Weights of a small contrastive image-text model.
Model: encoder depths [2, 2, 2, 2], text encoder layers 7.
Training: adamw at rate 0.00086, 18800 steps, batches of 256.
Data: trained on scattered letters and digits in many colours, 24.7 epochs.
Rows from block 4 of the text encoder, named by matrix and row number. Rows with one number belong to one attention dimension. Each number is 500 + 50 x the weight over the matrix's rms, rounded and kept within 0 to 999. All counts start at 0. Numbers have three digits each.
# q: attention query (text_encoder.blocks.4.attn.q.weight, 240x256), inputs 128-255
# k: attention key (text_encoder.blocks.4.attn.k.weight, 240x256), inputs 128-255
q.53:573470497502420506503504498514496500500501507500501498532497460526511491494484512529480490484494501499539492446496496500515500474510502525495490535512503484501499454502501534487494493558498498510461488513500507500507500509505454511533500502485503499489505503475496506501493553499501500477481486499483495530525506501500493470470489477577495498499497488474478470512499499510501479480530
k.53:512452523507495539477484504507494489497496506481495496491499494562516495479499474499497494546504510490524486506508462497500509498500502498495504505508501488499484458491494468463496484499503528505489515504550489494503462477499503486524503496503499505487522518490506516486498501510500496502498505482468491499498483426527503481504502483501501519490488489510495492519487517529476509499520
q.54:423516505492575463493505524491499501508526490488498540495502538478481499516512501492517528528500490521495502510494501465500504512497504489485488493501499547503497518516494481528460441484500499429517534445499499503475509500495504492494510484489472489499500498501497498497504475500502501547502509502500517476499500529499499522525501526467476514500487517493513532465494497495496535518456
k.54:507494499429458499514508498484500508503504491500507503502500492464498506492497514500478492459497499496507455472406521485507486500489496526529499500507500518504498502532498502504501506528516489533520434477428497474516503505500490504497506499497434485499462430487488476505500504505507501488517499498495493497503519500501501512510400489527503447521510509498499465496491500505495487499459
q.55:456591502487500466482422527523561500498506500494481496469474504523508497527499498492494543474492505538515524536662541500513651512509501498574498548526461390489497499533501556544496447330536532494566490498534503525483496500498513502487500476486390509478460490500495506495484497472491479409548523507465471459484418498440540533504497509395504406499492548513482525511535498419538499537501
k.55:441501501606705497497495514543523502500525503459455511495496506497493493782501442496504502503360494512482514494547515367498503546528492508486506496593509555528499486498504466522504498498506509504511502500527562493482496403498497498517499476503552507473696505466496504536502528506498462477496489536485554458464491645494515439510590517506514501503492519527512551502525515503489463494887
q.56:536468477511461503498518488513504501489497523501519493526500465517508485489483523523457497493500503484519504468494495505516500485510498527495497536496509491498499459488509522480490492554481497518435500525511500501498511511504471517544504499500525503493502511477500503494497545491504502485488470498482500545513520501502476480486501486542492498490497470479499467523502508506498477477500
k.56:517426527482488515442481533509479489501500506502493504482527495502508494488500453486503498510555510495521482501486467502511517500466511488503495515501499504506456486503479485462487475500498544507505502504514475485512491478507513468511510505484498501481513504481513506503495528486506504498510504461498494508510504419533527482506501429504498523479487491517478493517447521538486513498520
q.57:514474490517463500500551494503505501501502512500509489521497444520508490494493506528438473488498524483531501399500484501541504475536502529519495534502502498497499468489505528490497500565471489503475479510499517496503503510507462523566501507501516502493505501453501507493482549500502501490484468496461494555516526504497469485482491438563493491484495480458490454490503496522502487483527
k.57:499450522460505523475486515514486490499528508499493512495540490503502486506500468497503495525543513511509483501490472490499502501493513497495512518501506491502479497503491500470494486497502526513505513500517462493485489483504519487515519498492490504480525505485516497516490517494500488501503514491495474497506499464538549469504504475497509534487498491519484528509464521537469492480540
q.58:502513501492497501489502555516481499501497479504498502494512534487538532448500516505549502549511494498494483556465508506474483500481511496460495489471474509503498495513496478501507492437551493501503504475437482517534497513488568496438492511498504504509474494526508490491500476498512502515522502494544513471480463478506510537500499545496512526485536510521498538489462490506514516524448
k.58:495518501509504497484521498499520500488497533484516503516473500483490496509499503538498479487485488462463524486515569489495492526507519502500489495494491537494493504488506508505503520511501478490498488496492504499510502497497488513517490506491558490497517499498509540497503498495485499501489491528509514506518494540478495529482499537499497503616491353481517486488525488480521501491506
q.59:637488476496428534496521479490523551510517492516531474513513502505503501414480547508497492501517497480499498494478494506501440493515454494509477485472495487497505486518489496465513575522498428496487464495440500516500505567500514504479500509538483503513470528506488492521499484503547501481484475515542477508492519502509509508470495499510512481534545466494472417497508463505508496474407
k.59:504545495495367479487529498494472553510495497505494520534501502501483491372505498519514505511538500501493535517417506587503499500539496546429509497491503493518508488496511494492500515489495498554448507543510499650487485497516489499529501484504531447510495521495500569493499487509467488541478505514540485507494512498497484580468404483472459599461483473473516491483475489515497458474282
q.60:516268606477510539598563462537499414609495497583416458498722571486509563535498510626483389604419480502455327502215239465499318496527484511453509494491589779428485496455516446505459506689341496515452536403523507503516447509497505488499522517437565635497496514500586500443504461604564519766506462518510661504496498586752465443511404569706552522392619479495503726507499616608244641618502
k.60:598537300337323498524503505499440490548482450544481496506526551497502547242453667488540532476641499500489464504380484701472514465515503503502516506467484419502497488582516493502501499476532503581546472513422481547453557702496510481500502498500468494497129493501499506500469498501509511499560518497511373429509541226525501683505421503488505496449518503511501419489509498507499503525000
q.61:503527505492502501502499500500506509509516492481494508502498519506501497475501501495535548501496480508488494514508514523466497503525505472493506459497497495504499493500520500494537500498503499489503501495496512508482492516501508492499492489500486489503485499504501508522496488505500485506510496503545466468495497498486503508497501511473501501501503511535491516495506486501505494497443
k.61:523585487488486478530509496502497514494510506503504514501472512522503517496503583511475521495453498491488514492475538563482456502535483505503510504505490485508541482492518515519507498481512491555498424501497500534475510533484479518517475457488564460517455513498446503492481480518461480505498494524511496478486472492505462549478494549482501489504543486488520477497556495495494476489450
q.62:521490487480495497489535501500566510506525508484519491503506499502515479493480527534501503503499505501489502485485523495495499507531496500516492501478502501481498491499499501484498519547489375402498497455434500475485505514503608494500534477517501504497494519495495496510496477515503502488497496512507474491497508503494504509500500496500502490499510485504504458496539439486514499484470
k.62:495526497436522464525501522485496519500524463503485530532502501476466486511503458493544514500495492520497500491489508506469488519517489496482506494506529491532499519533514477504506500502508509520500513514501501521467521509497508498505527454474489478498505502501485513555498520519534477512481565519526443470493500509565530519493488486476500557484513507498503537480474502509455478503505
q.63:491499499522489498499512442614511494512497525501492498497481501493506514548494498522484498491457466498493500496499502502503505500475505529523517553511497494475501481484508514500502486498413508477504445494521505499505498514474476497525484516490522503470466482408499504490468516446498503489561455536435502500498514546488470489548502501540504492498492497538501532515525516510497498497515
k.63:510498469500494513504470501510493420527493512468475505484506495506516510521498494490483511490494505499496480487501477510499516473516458501502515508508496486502500460487481510501481456501505536515540482481483499482504499499498496482504484459499484497482491493500431455479497506525428477498536508483488496479470491444500494496499502520503494463492481503525479478535530525502474517470533
q.64:562507505468493499510463498495524500467518497482506496500498505513499504495473513497509504501487498500482482502504504521470475526510493499497545466492488494505509498498537500503524504494515495499504485490503503512468492507503550511497528468482494503516488495538497503512505454512499476511497497526518477489467461481497512514490503521460504460515568507516501493497529473486499488501477
k.64:484543493502503461546513496498517504491506500532502492503490532502476501502501502495510511538455480512425517532505505522471475517514499562479534490470499473489552502466515446509532539472507490498489521515537531537452500513502504496526484493510573507509483513510504568501501449498503498515499494591484499496483508519488472549500492518470497542512499510494536507489566481476500491550440
q.65:361743432668532496455426525486506498445482490465541548493343465504490423503537465468512536414611573503553742608796713546566756491470502500537505516524368313581504516511493626514494458211615585531508531546528503502516514449507361500501478488501472451533550487513489502499495510410420462394493596458440453498501488499267502532504544417169393507513290566499509451499467505318704401498513
k.65:428452669559673499494499513496524506399533499483549498493446478500500503812569351496494507526352469505522509480569541246494446534483499492509456480586497590518507502518482501552518506503501494462497501497549499492518490333499493529480479504509522505506788504522499471513514497498496502487455490503513636526486488690498525336493634498586523487568505501497497535500498504497520466483999
q.66:536456498500501494497584461509508499506505525498505492525503488510500472485485511523485460493501499494504503431468467512484506476500505503469505500482533498499499487452512533485500533655458440517428502523480496456493505505511477504542506560498519513496559518495514500489504531492510531500461464510498500529511527498499460464499501496630490526481505478465499510486487508536487496479499
k.66:513492491381485498508472499478478487499488504500504518504508490520506497276501563502493493488544509501506489512463490505420500487465515500496499532486497509510499492500473531481488474495502520507499503501496449494502507560492516497506509503492505484483442487499512512482467510486501499507530560469513402501514484435520510500493470492496471502502480482503466496513439513506493511478326
q.67:497462499517504488497550486503545500519506502499504473506503480501499478520492502555476487472498487512512512463479498494519505499503507518510488512502500500488499495504496505500492502547444460482486510491478503490479512497505500531510512531514495515488502500469515497513491525489506520495501486506480492505513538531498491462499494498544502495494508483458482474510502498504499506492511
k.67:529492520402495489517476573498488513496507455499479528500541495496495516482494491496499482512494512511529443502431497494531498493493494506508516515501521494542456502534501495502461470508532517516506486496469433513498497509501495485493512470484464500481503495492481475503474539509517456519499553487514440481500477491608531502490466494529473516482498501508482524504424524535459469498541
q.68:484552476505502495502442548501499500496473496494470508491420511507500507515502500486494531499472510504504496517503519482520565519512501499534501504523498493498488503502492478521481479408543526463559522534509500540504493489486525493504507458500460488494487485504489526475499481507495470518505548478492513480501445497466530537497500527466498483504497513499502498490507471483510506532500
k.68:507490535636531533492514500512527527505503517498511474500495527502511495658504502514504503503481500492512500492526527488482485520517497505492480485504499502491498490483499473489501503521500483459501515493498566497514498442496495482520501504509509525497564501489496490536517503500507505473491463516511552500488495518494488488498538511522511490500506512504507523508532493501510499547712
q.69:488509498479488478488511498518508501537522504501501500508502496507499489497481501498494499503484494510512508476506500500500513521512490514474499499493537503496501478503511506499506496530485487422493501490465502496487504511511515503506520503393492500484495496457501507500500529484501498507505500498458481490486514514482493499501500499544492492457506520503480518486504473506509503493490
k.69:501505497471502481545478516498509504498515470501479539501514488476481498555475497500502480484404498526507492481433510504508497506489493564515512504526515510526500503535501500502505481503523511514508463467456500505462499499500502498502555456500500484476496457472485503540496548511500447504497551534493465468498486498515516509509487509502513496547569508513496541496491501504491496497520
q.70:467518507505517482503494512497501500498516492498501506507482500508493497522517476486503506500480490503502500500531501497489518525509492495497499492520501491496513502522510500527513488503499497463507499498502501504486504499500503509500502477499498484501510500501486500507498493505500484518487517515498492485491482510485503497500500518495500498495508524492499496490506495485501497514525
k.70:469501467501520490529500496503544501532498505495495484500507495487482476532491489480503503493496499528507481513505515493453513508502500546497511496501502493477529521496503476515521502485502491487545497499491524477446525485501542498494513504524480522499494488518497492513506504479519514511504514532493497455487508517495509499508525504476518479564565528499497511491549476463507513504483
q.71:475510510490535471505492499505493496502533477499493499523498509511492499501486497483522515498492437505500500499522504500462493501511493498460498501527499490501499480509502509502513484499493495490498506450491517495478500507505502500508501489491502501497490492482489502521497517505500485502496507505499463456495493506473517499530519508496495516497502510502497511502496510492506495496504
k.71:513480481498472484545516494524521493501514504498502483468515487511510507500489513515477503500505496482496483490480485536500485491491496539519525504485506470500498484497500501506510501521496497511499418505485483495505509509509498519490501513498491522503491484498500490451488504492498506519508501510495501499471516482509506495501495515512508459459514497513487492508543503506481471498495
q.72:513331533434499506555550592453388492538498476542477502499663539369468614633545490500491500591402400498415263387264364409510226491503493531508422493512596750488488534537455283568497542679440477480503510469499498506491485487449534500489478516500515495487499492465507493611503489686627510621519488536520578539504596504727503452509383488772646498506560490478491546473494528699263684535506
k.72:537490398444369526495508469479489494589497471560498499504508514499502509188448607494498501462645525484510483516425491672513549461498495505551493494418477408466478509523528498484509500509501482489535406486407488468517511661501487494470501507499415493513286474504496473484506487502504516504543486486504415496501526447487489573522386474491493445454519523487507344483487464476526516538036
q.73:547469496499485497504503495486466500489501524457515497517498462509497466498496496503489502460493501492492496451500499479494464475514504504494511501496499481502505491479509522496501501552503484512499484521487479476493500476543504549555495491511527499500523497496501510522521529498499504492476476505487482516497557493494501476484500475562501502513507455497497418505522476508508462402572
k.73:479503510501505496498485497525494487479505511502496497505477502528508490480519463483520509550507501501496514507528485502441504509503505494454499498506488464500519493464498500462485489465485530474466525509554480497486500498496516493514495498500542513503524549503512505509503500485490491500488505503497469486489492474509533490500515483479496536478489503515495538512500513512499497461522
q.74:487465502534518499513537489492495499570513512501504490501467489487493482542510458492456481473504465495498502463517499498495522506505487502513496486514500512491514508500515517506528502542460500473501463495502548434489505493495478522517503507495497514512536502455492475502503509514498515511477468519500529533494551546472486455530501459518510476503502499488514489511498517495490499488541
k.74:498495461415446513506468501493474483503503501512501510470500486500514502409496483468486501500545496500502477499496488575502529465490481502525503501502517492493497513543494501505507497489504535505540495502500433497491501526501501503478512501487444502500402474509475486482498493500501513509512508479491462506501499465512512512530473485499496469500495534506497496514498510516485517506357
q.75:484630427655524515461489505467482510487442502497552639503273495504486429492500484489561530484808598436499750621636681556519669518488505469494517505502476474588525505478506511472468490348543555547491567654499473502513566474491388480532454498640525339569571561495500559489504499327353500478468532507504498502533497463362493536504533473289419586572337496485713501499449530498669456491525
k.75:480456682555565513471521508460507511431506529499528504466497505454492506750553380517495491519390484500503593505537504325544452542455506450500457460506491601503503534466491506495494531533485478410479579495532537468529490309499499494483485519538507505510698507523508501509556483492500513486482491494544543570507469613501499471491609493567507522515503472501461651483478491496516497505810
q.76:534452474508477515504521470517499500501501518501500485510495476517519491499503509525469496485489503490508487399499496501505494471523430532499490539501505483494501472488512519487506496549437524507502481506493505495502500509505476548538499500502512503489500500488495506496492519503506502488495459501474486528505545522499488473499496478560505480501501468489499433521526503504502482473524
k.76:497492500501503510497490516503516480489511507501494503490511496511501470519506474494498504531510501506501496499500476525504511515501500481494515499510510484503503492494493500499499494497502523525490517502555478524478498490500512491511515486499502509496531527495505512515512502497492492504488509508453490496485516482517522486507501502489514521451499506508500540513503524540467498492539
q.77:557457502483475506494513492480511502500515499500523495534502468524496486476490501519488468504507501480500501460476498502471487498528492517496493507495518484507503485502495521482506514587495490500491484499486468461497498492518500520518496494500510501504543501494504490518488513490544491476444475516496476504501533509501501478442499477527510469528525483479492479501501492506510476475499
k.77:498520525447505457494500503498496534483509494594488534496499500491460473508503469484519509527490504523486513500499469497500493519495516500487526500492529464516505515501510481488528527494500510503453507512542463516465482490513501496509504488498518487499503504495532558516499506498529465509477525506499442505487502517522545535514437472473497587504494499505511542465460477502493464499486